From a checkpoint of a small self-supervised image encoder.
Training: 7600 steps, batches of 512.
Rows from block 2 of a small self-supervised image encoder, named by matrix and row number. Rows with one number belong to one neuron. Each number is 500 + 50 x the weight over its row's rms, rounded and kept within 0 to 999. All counts start at 0. Numbers have three digits each. After the name is the row's rms in percent of the matrix's.
After each neuron's rows are labels from the 100 images, of 14848, where the neuron reaches its highest value: "responds to" is what is common among them. Only what is clearly more common there than usual is listed. The data: rendered landscapes of hills, water and sky. In brackets: how many of the 100, against the usual share in percent.
# fc1: MLP up (model.blocks.2.mlp.fc1.weight, 640x160), inputs 0-79
# fc2: MLP down (model.blocks.2.mlp.fc2.weight, 160x640, transposed), outputs 0-79

fc1.101 081:552659576483473517561496529521508457452489544478515444538478507441576459548482460544439628522509554522536486534520523491473436447540485380496485484438419545524560547492446522502503553595461442502430522422544546547493400510444394577474554516
fc2.101 086:478472408518555483400436481418489471560533607602564438495535522524500591519653561463538524495501505428476515493351524469504459520515502537549461532502402562545497531467379478512526506434441476407561541491508508453467561541544588544521561488
responds to: purple alien crags (38 vs 14.4)

fc1.17 146:549523515492531519435550554484537542450536446458444441514479436534456476452505532482571476511522566497543525493487522508565490499521460489494631595508459437484421504565576505449377561505554527543480539503537400501540483506416543608446494416
fc2.17 123:480509489539549514576463493498460404624421526555492553476461520481580569540496480497497545450484492518477459561488528466496517486494578536542478507568485493512523559530476494538615467473459531488550437440471565563449521516569437476527498494
responds to: water (98 vs 44.3); noon (76 vs 25.3); terraced slopes (36 vs 14.3)

fc1.347 067:520489467536528541590522500445491467452542498528545489510455496517504480544582491495433565451362427472463451580374621497505495434456524467508501453523527582587483486472497452504440484427487520513443550529469466463463469513432520500413493534
fc2.347 072:516620571460546440558514424532459551518502520474537480549532501536539446429574547456555385499545458466545490486538499596502510617549535470466469542463509432461504497498541526502511606610510434499525460578539523614564566605487522487506521561
responds to: sunset (67 vs 25.4); sun or moon in view (40 vs 8.6); snowy peaks (37 vs 14.1)

fc1.30 081:510521526465417432572426539463607523561507501554585496582475550542528502507567381620463535519493455499487427618507475469531445491455494531526409507542535499540358484464462531466449541399483483486407461501481448522450489541483487564555558500
fc2.30 090:474525464525427468501583562486485538504520538554482581498460563520539444560519552481615485521511528571489479459545571476504561512443498431535501493403531421501449519504591549557542470526476561424543528447519471478549533415558528497541519510
responds to: snowy peaks (68 vs 14.1)

fc1.579 091:512464547441488447577431512568422556482418461425495424541462468636431482553471477505514427447541555514409487490560487471525546468517473473488453511454575398460477513457466554471528558462377539428459435482515491543535514502508384393476558492
fc2.579 080:487446443567555598482494422549533578414520558537576486475500477596545503559457483407463567414472488436620564441445494507460469549469570554447564581473472515436449454485572434530531439571502520545516473501566440533525505417561558540509574490
responds to: sunset (56 vs 25.4); snowy peaks (43 vs 14.1)

fc1.289 115:507474533531575402591538441469575534480545593451523552523477514532510587463469525473467525466460517475512503546550469489518526445545570508481565447457502432348511515506551523582435405551501525552517563510491447568489512493469463483505518511
fc2.289 099:508507455519544521483435598469411507526490490446444455472543489498522458515553462572621440585502436556446447545471499506503490530492397452567472552497509461500495456498539542495521589396528383461499495505472492440541535420504575580427503518
responds to: noon (54 vs 25.3); snowy peaks (34 vs 14.1)

fc1.430 066:555452388456540483481434493427515519518449508504565539503532534476479462489463384441460455475487461468394424521451387502537415506509496456488472517626471550444557463526525437533472425529412617482555458424511415504551450497510414455499531439
fc2.430 046:456527578590467540502528518505445522529502474501446513534445458521556432486447571604538619493554514476605512513519496592503582516469492528413464523439524435594458509465401477534618516441496421492487451522435556556474545393549537531482447465
responds to: night (84 vs 24.8); purple alien crags (58 vs 14.4)

fc1.134 111:472475528535491444495488492454443483490459427460464469377583515455453522513437542465544565500419450570551528498513585481589534450502542532552594519469492492486462532495551506483463484575431505538591514493554542407524576496465477526478576546
fc2.134 139:521537547488557468504407450638426501543535467565455511472387524525541509518555463617513427565487516478487508476533443478507530441468419537526539543528479435494458393461589530495545489503521502549507574486378451577470490546452443512504524517
responds to: snowy peaks (45 vs 14.1)

fc1.613 090:518472625513475461521520594472597560486482500535426521546442499541545551629538562523377462445575562478493519432537501462510534464478594451523523463588487465586474568467513418516464531472453522466480567511514433487477380538513556538494442483
fc2.613 078:459583476531518490464524540572427507601530569444519497655524525456495533419546415508473405421516466535499415550477526484524526583526494523558511487539517588445504454541552517490557480464530502549491442561468592462503601458541464573598612544
responds to: night (83 vs 24.8)

fc1.544 077:618492515460493367510448445533506474479529482540533476520425600560576512519560464486521448452547556541444457611479533488523444458503495484583484462582467489547503512481477524404550520523478476465517418430423516547483345447520495510521560594
fc2.544 081:468444472493537553441571455468428421530490505435403519485517481470457469554470520377502474509495482427470343463454483407527545447486462493454452470445491411448437494455562483554535492472522530474567496387504433528401503430512492437416538460
responds to: snowy peaks (65 vs 14.1); sun or moon in view (35 vs 8.6)

fc1.194 083:525474578509552511517446460449577477481441470581507544613483521478510551549613441520422434336547435485532491461415389439535438396505459496509508499495489496574463482590497502526534512549459481441501485524509441523468460484415547561504480571
fc2.194 075:453544575524513529489557468528457614410582433501532496543515412458446585417470477482436490581493526595519564514517519547488447612533485538487541557488532544443540507519439537506355518467447486437421466528527540465456489546512505472525542531
responds to: night (93 vs 24.8); dark volcanic rock (53 vs 14)

fc1.542 165:494432487508571540572530486482615499458589433452530511498451635537438474491529589507472581570437495524495507550563498502467574437556528455389461483571475473336505524543489499497403401542502602492451498458430471556534469515489565504521464548
fc2.542 203:468502443512468509450439547500455494566452539493394479522613400471514492531475416499488466494564513427529526409448476546532470561468580447555561472472597472606546467457441497483516558379486528447569571574533445503510480513532463459563563412
responds to: snowy peaks (55 vs 14.1)

fc1.178 114:488489486528598530498521529544456519487523454616498520439546492449521427544521526470490511533510540602392499471396497505492481514493485450476402446577514549483530504568510526526516516475515523425522472526490428497600442430477561526427536544
fc2.178 113:568506521539451477379565437526475598468495538479521556548431447463415476456416536597436550428557542524567546645474428553550531459465578553489568522440515465501481441523508460494443534498513538480490492416449602547532550437443500495421461438
responds to: purple alien crags (83 vs 14.4); noon (53 vs 25.3)

fc1.411 067:524507483500503543484592468386481565595479478496546493494577536518545579507485534430454453508576505509461496605530578448527447528558510553466493454522583538505384527577415526515375500469461471570560433503483478476496497493452505549534474608
fc2.411 048:512518529492525488590418485550518519535490492574505476512496516509469421440526463637524477440447419522544490480506398485511563551452433401430512437550489475524585493463563505439533482532534535417464600503543495569524433507484540485531524460
responds to: night (97 vs 24.8); purple alien crags (50 vs 14.4); sun or moon in view (45 vs 8.6)

fc1.395 088:497515474499448459558492530474541572481514398486521509558583466547451524419576476500505468448530532474457468549560481442454548479541450409415455502514478443510495436465561458499546519430410464479524394487472442522495499492485453497460516484
fc2.395 081:482529464493528476518455438542510574428457496469572487465414442599501523558442479472510594549492489530485469564437550476407377526386549564462579565512447436486457571514569532522480475567556499479495517439564467565570547498552567394536523570
responds to: noon (80 vs 25.3)

fc1.367 138:520525468429473487604412475459540564459483495530535598578557528516504546506551505448582526552418475460478587515478532471478561422594513465484409473479502364462573503516590551432537532490524501423462538476445444452541520494469502461555426521
fc2.367 136:582492518572527502459518535517463452525478502508520491430497439467490474507477555457479509498485441523476429490507378430446442482521546512425527473453467547503399511520503526515509465409495454595469495443492472566502515626475554546514526528
responds to: purple alien crags (83 vs 14.4); noon (66 vs 25.3)

fc1.578 117:561539572494433622539482578503520483463449417501469523486446438521471444517498474423544392474505501514479514503462446501486547502457425448552519483457444548442486526547576472542436550514523523510422445513518525465491476516506502546475578431
fc2.578 127:550497533516451515543419502507501512493486434422530484534515479414471595553544564467477468535535469575459480462537548513484441523456464463500419446530490513479399499534586480454437520510529444526485505668552557453512617560416546496553575530
responds to: water (100 vs 44.3); terraced slopes (67 vs 14.3); noon (59 vs 25.3)

fc1.153 146:510509482533573502532494562479483441480567478463409448515542503514483637510587524485544522484506399460480477464450502489484481400484469488561517473557445410483524484404506552519483517549556486447439565441528440533467449510349555506452629478
fc2.153 175:452534444496497500488543461507515554527405489508450606540465550529472450416533460544460536488509459531487527565517474516395412525515506489511520538518462514532579488508466470469525394451466517484521529525386441533553533471484519425561480549
responds to: water (100 vs 44.3); noon (87 vs 25.3); terraced slopes (54 vs 14.3)

fc1.354 070:520554505463426540540438434495551541468429467519465467544487570567500506520475585549488450494470485492502568498501513463470483570511493404489436559536448528516606462422514551557592535430605483493447460481517521518536399463508522495436464634
fc2.354 055:563536550478527450540494569411485520570476539525555483455506463487537556541515449436497558506494576510500561530434490523416558401485395508523519487503551511469508581531452528414574479477487513515571547403488450477459521566457486419566483418
responds to: water (73 vs 44.3)

fc1.346 089:511445624456492529529421468508468567450477495532530508537516580405485575499537443504498453465528470486493461466540447494424496417511512546595475453503454475467500479515420495434518496501578443334485590479546444405445467441526560470531498523
fc2.346 071:482487443511512495487546518479419442541456526469468460584571449503515507473503471564375435437533577427408445599484447444457523524544499473470555433571509576445461514463556502436450485501476507583547356513395463497464521564573443557455478497
responds to: water (71 vs 44.3); night (51 vs 24.8)

fc1.360 107:507494550559485483542491462454505556464419526491488521635439621493518448475603513526474500583553411499471523550576503566391460596537418463492583492488516559485412492479394549502465544318522573458472413590521506484476535514460527510484471476
fc2.360 104:410512517434455484455475461453436438521585486518563474539493522493523460443592524500557431443534493572471487489431468479520591470618476579522529396477468445488508620531423569533470437453503538476500576448458410452486496571526587539411479500
responds to: sunset (75 vs 25.4); snowy peaks (63 vs 14.1)

fc1.46 087:541477548478470437527470491453550467468504578400529513627462515444557476446550595604454534508492418373441508467502493433540555585475445518561455529514478507536516476506513527566482543417521534474486499524470518552551520512522541407504509596
fc2.46 075:442534514474497523452529452517541469552466461527521517456539563461532437602552503522614450582551479466450499511568512497424498513493486562572542494466522439461505569482485463480393432390431623497494490456545452436351519515425416551487496533
responds to: noon (59 vs 25.3); desert dunes (35 vs 14.5)

fc1.138 085:442415459468487488504393533552487523482512563548419529481431496436564464515483504467611534581492473511512499473526459582526463526505509471434487533562434494466505439539558483416484435433467522535562460427533489470422455401551522467409496532
fc2.138 087:594599492581591491510545414448528513557557533419566381488585464553519510529446513559503512498518505426541544544474485451478526413488541502503482514473565513513537521534449485566530550550558525501556459418473502525575488500525497520529548443
responds to: sunset (76 vs 25.4); fog (66 vs 29.5)

fc1.275 080:522544539499457511582419492484528617555459425455531537610479542521694550456557556428550453505540484446522528597502544479481533552463491471532520536539529489469481490525425538507513463523541446460548523466504481521515506428475514548453547521
fc2.275 057:461498444464514438494550417495464531404463527513589527466494444481433498516478489521454588561359508517495517371452538453488490473548440459451524502512500425466535460475573496501512491415475536413460455481499429480495400591549497372573467481
responds to: purple alien crags (73 vs 14.4); sunset (54 vs 25.4)

fc1.185 078:474493555530480430505465489538544595465525451537425489563601460396501523557532413519501525498595604508553500549526514508494570492468507411560398527569462491456510547449539618586555563499505559445430452556522502502478527523513519549506517439
fc2.185 060:513467428524513544513484568527499479562508612502445471514448456570495512381563573475576451461378371409449446457499449498466483496498458531506454439496594565476582460511543448505480475491474447569588447520516500525557540444452556548472497456
responds to: water (71 vs 44.3); sunset (53 vs 25.4); desert dunes (33 vs 14.5)

fc1.329 087:514535480525470493439554540523555617404534478549482515565478495506458532521518528482492438448518543454333479541598487442548501421509431502471482529477502475602473503457525500501506543395495492428460490496550384515519520554436490402493499517
fc2.329 066:535557556446462344518501503483422482621501499463471483536498498498525486479515451511522508507509505437546385570475541461527469508468417492590583504529484516376500558588586476528622437518549485518534466557411466545395512498540586455489506437
responds to: sunset (71 vs 25.4); high relief (66 vs 38)

fc1.38 086:419393461562518522451521517561511426455366491454475432486520530467526516456433506378572490519510465470582593517466544397507537471580486435507522519487510461476594381512493614437508449516478492604489437468435536595461579539472489446548462449
fc2.38 072:476580537518500516588494504383445550431553573584457543503458507545458470540494569458392495445501400488411442418513495517501549427435468453464480505512511492623427545498488467468469506490515545505563567504594535534526473442504499480532459407
responds to: noon (69 vs 25.3)

fc1.72 098:593501470511436531554499473434554476424591446632603533473489495499427523525519537411415519480389541510531504484568502553600487456611430559513458615500538512572497513534549517520518476531492463491496490436497489482483534540431496650414532491
fc2.72 107:518511488591526505506483454481464551512528506551537532506501560517501437526514549550577580443454485640447498512550500506578541462578485589433432518517449558432425562515450520578511477536594495485439556548434548515557503542542428461470457497
responds to: sunset (52 vs 25.4); snowy peaks (45 vs 14.1); sun or moon in view (35 vs 8.6)

fc1.628 074:405456420534474590504476544602516448562585514589527489524532397511591470535545493478553497554360500489591572535512530552440457488551517460513476562522460502495444505520505451465512418438504470518499449505526546500456468482515487578421551495
fc2.628 059:582499562478454486510503569509521552479420470411426588456477559452536497479478491550447576384537483514492527457499482477528508554504555602469503412505578528451641554395567507571481480551486505480487532452517545401562468488577470471546495568
responds to: purple alien crags (61 vs 14.4); night (59 vs 24.8); snowy peaks (34 vs 14.1)

fc1.571 118:504448478410547496526473439508560455523558454460510462498537558491518507607537455488528468550562497347580478398512463472541452447464552477502522513481508542467462597501420494513493605483432487531423557466641447484457504512508434482520575502
fc2.571 189:426498554455474471481575555511518572469470521497586586474463428512476512527532532512521459547535560407565515515539477514537542479539493440513441489444576451503489455528534551449555468427577463479473423397457539495464464568563473428538412510
responds to: noon (88 vs 25.3); terraced slopes (51 vs 14.3)

fc1.296 096:537458500391507499531443500449477551447502517569520531545544496585485469507460437494417544404564510485423450435663555450459510476561404563578477517409554450479593523475543491489518537420512501426564565458512466528420406464444487571460501519
fc2.296 086:507501434554497472522480435485510466493499535506596555524610562553456507465502513542446468498489579493485484566459485473543470526543440498567562533530494463459508449479458506542504505469501457503522542421509428518429519456532395362493451593
responds to: water (70 vs 44.3); sunset (67 vs 25.4); sun or moon in view (25 vs 8.6)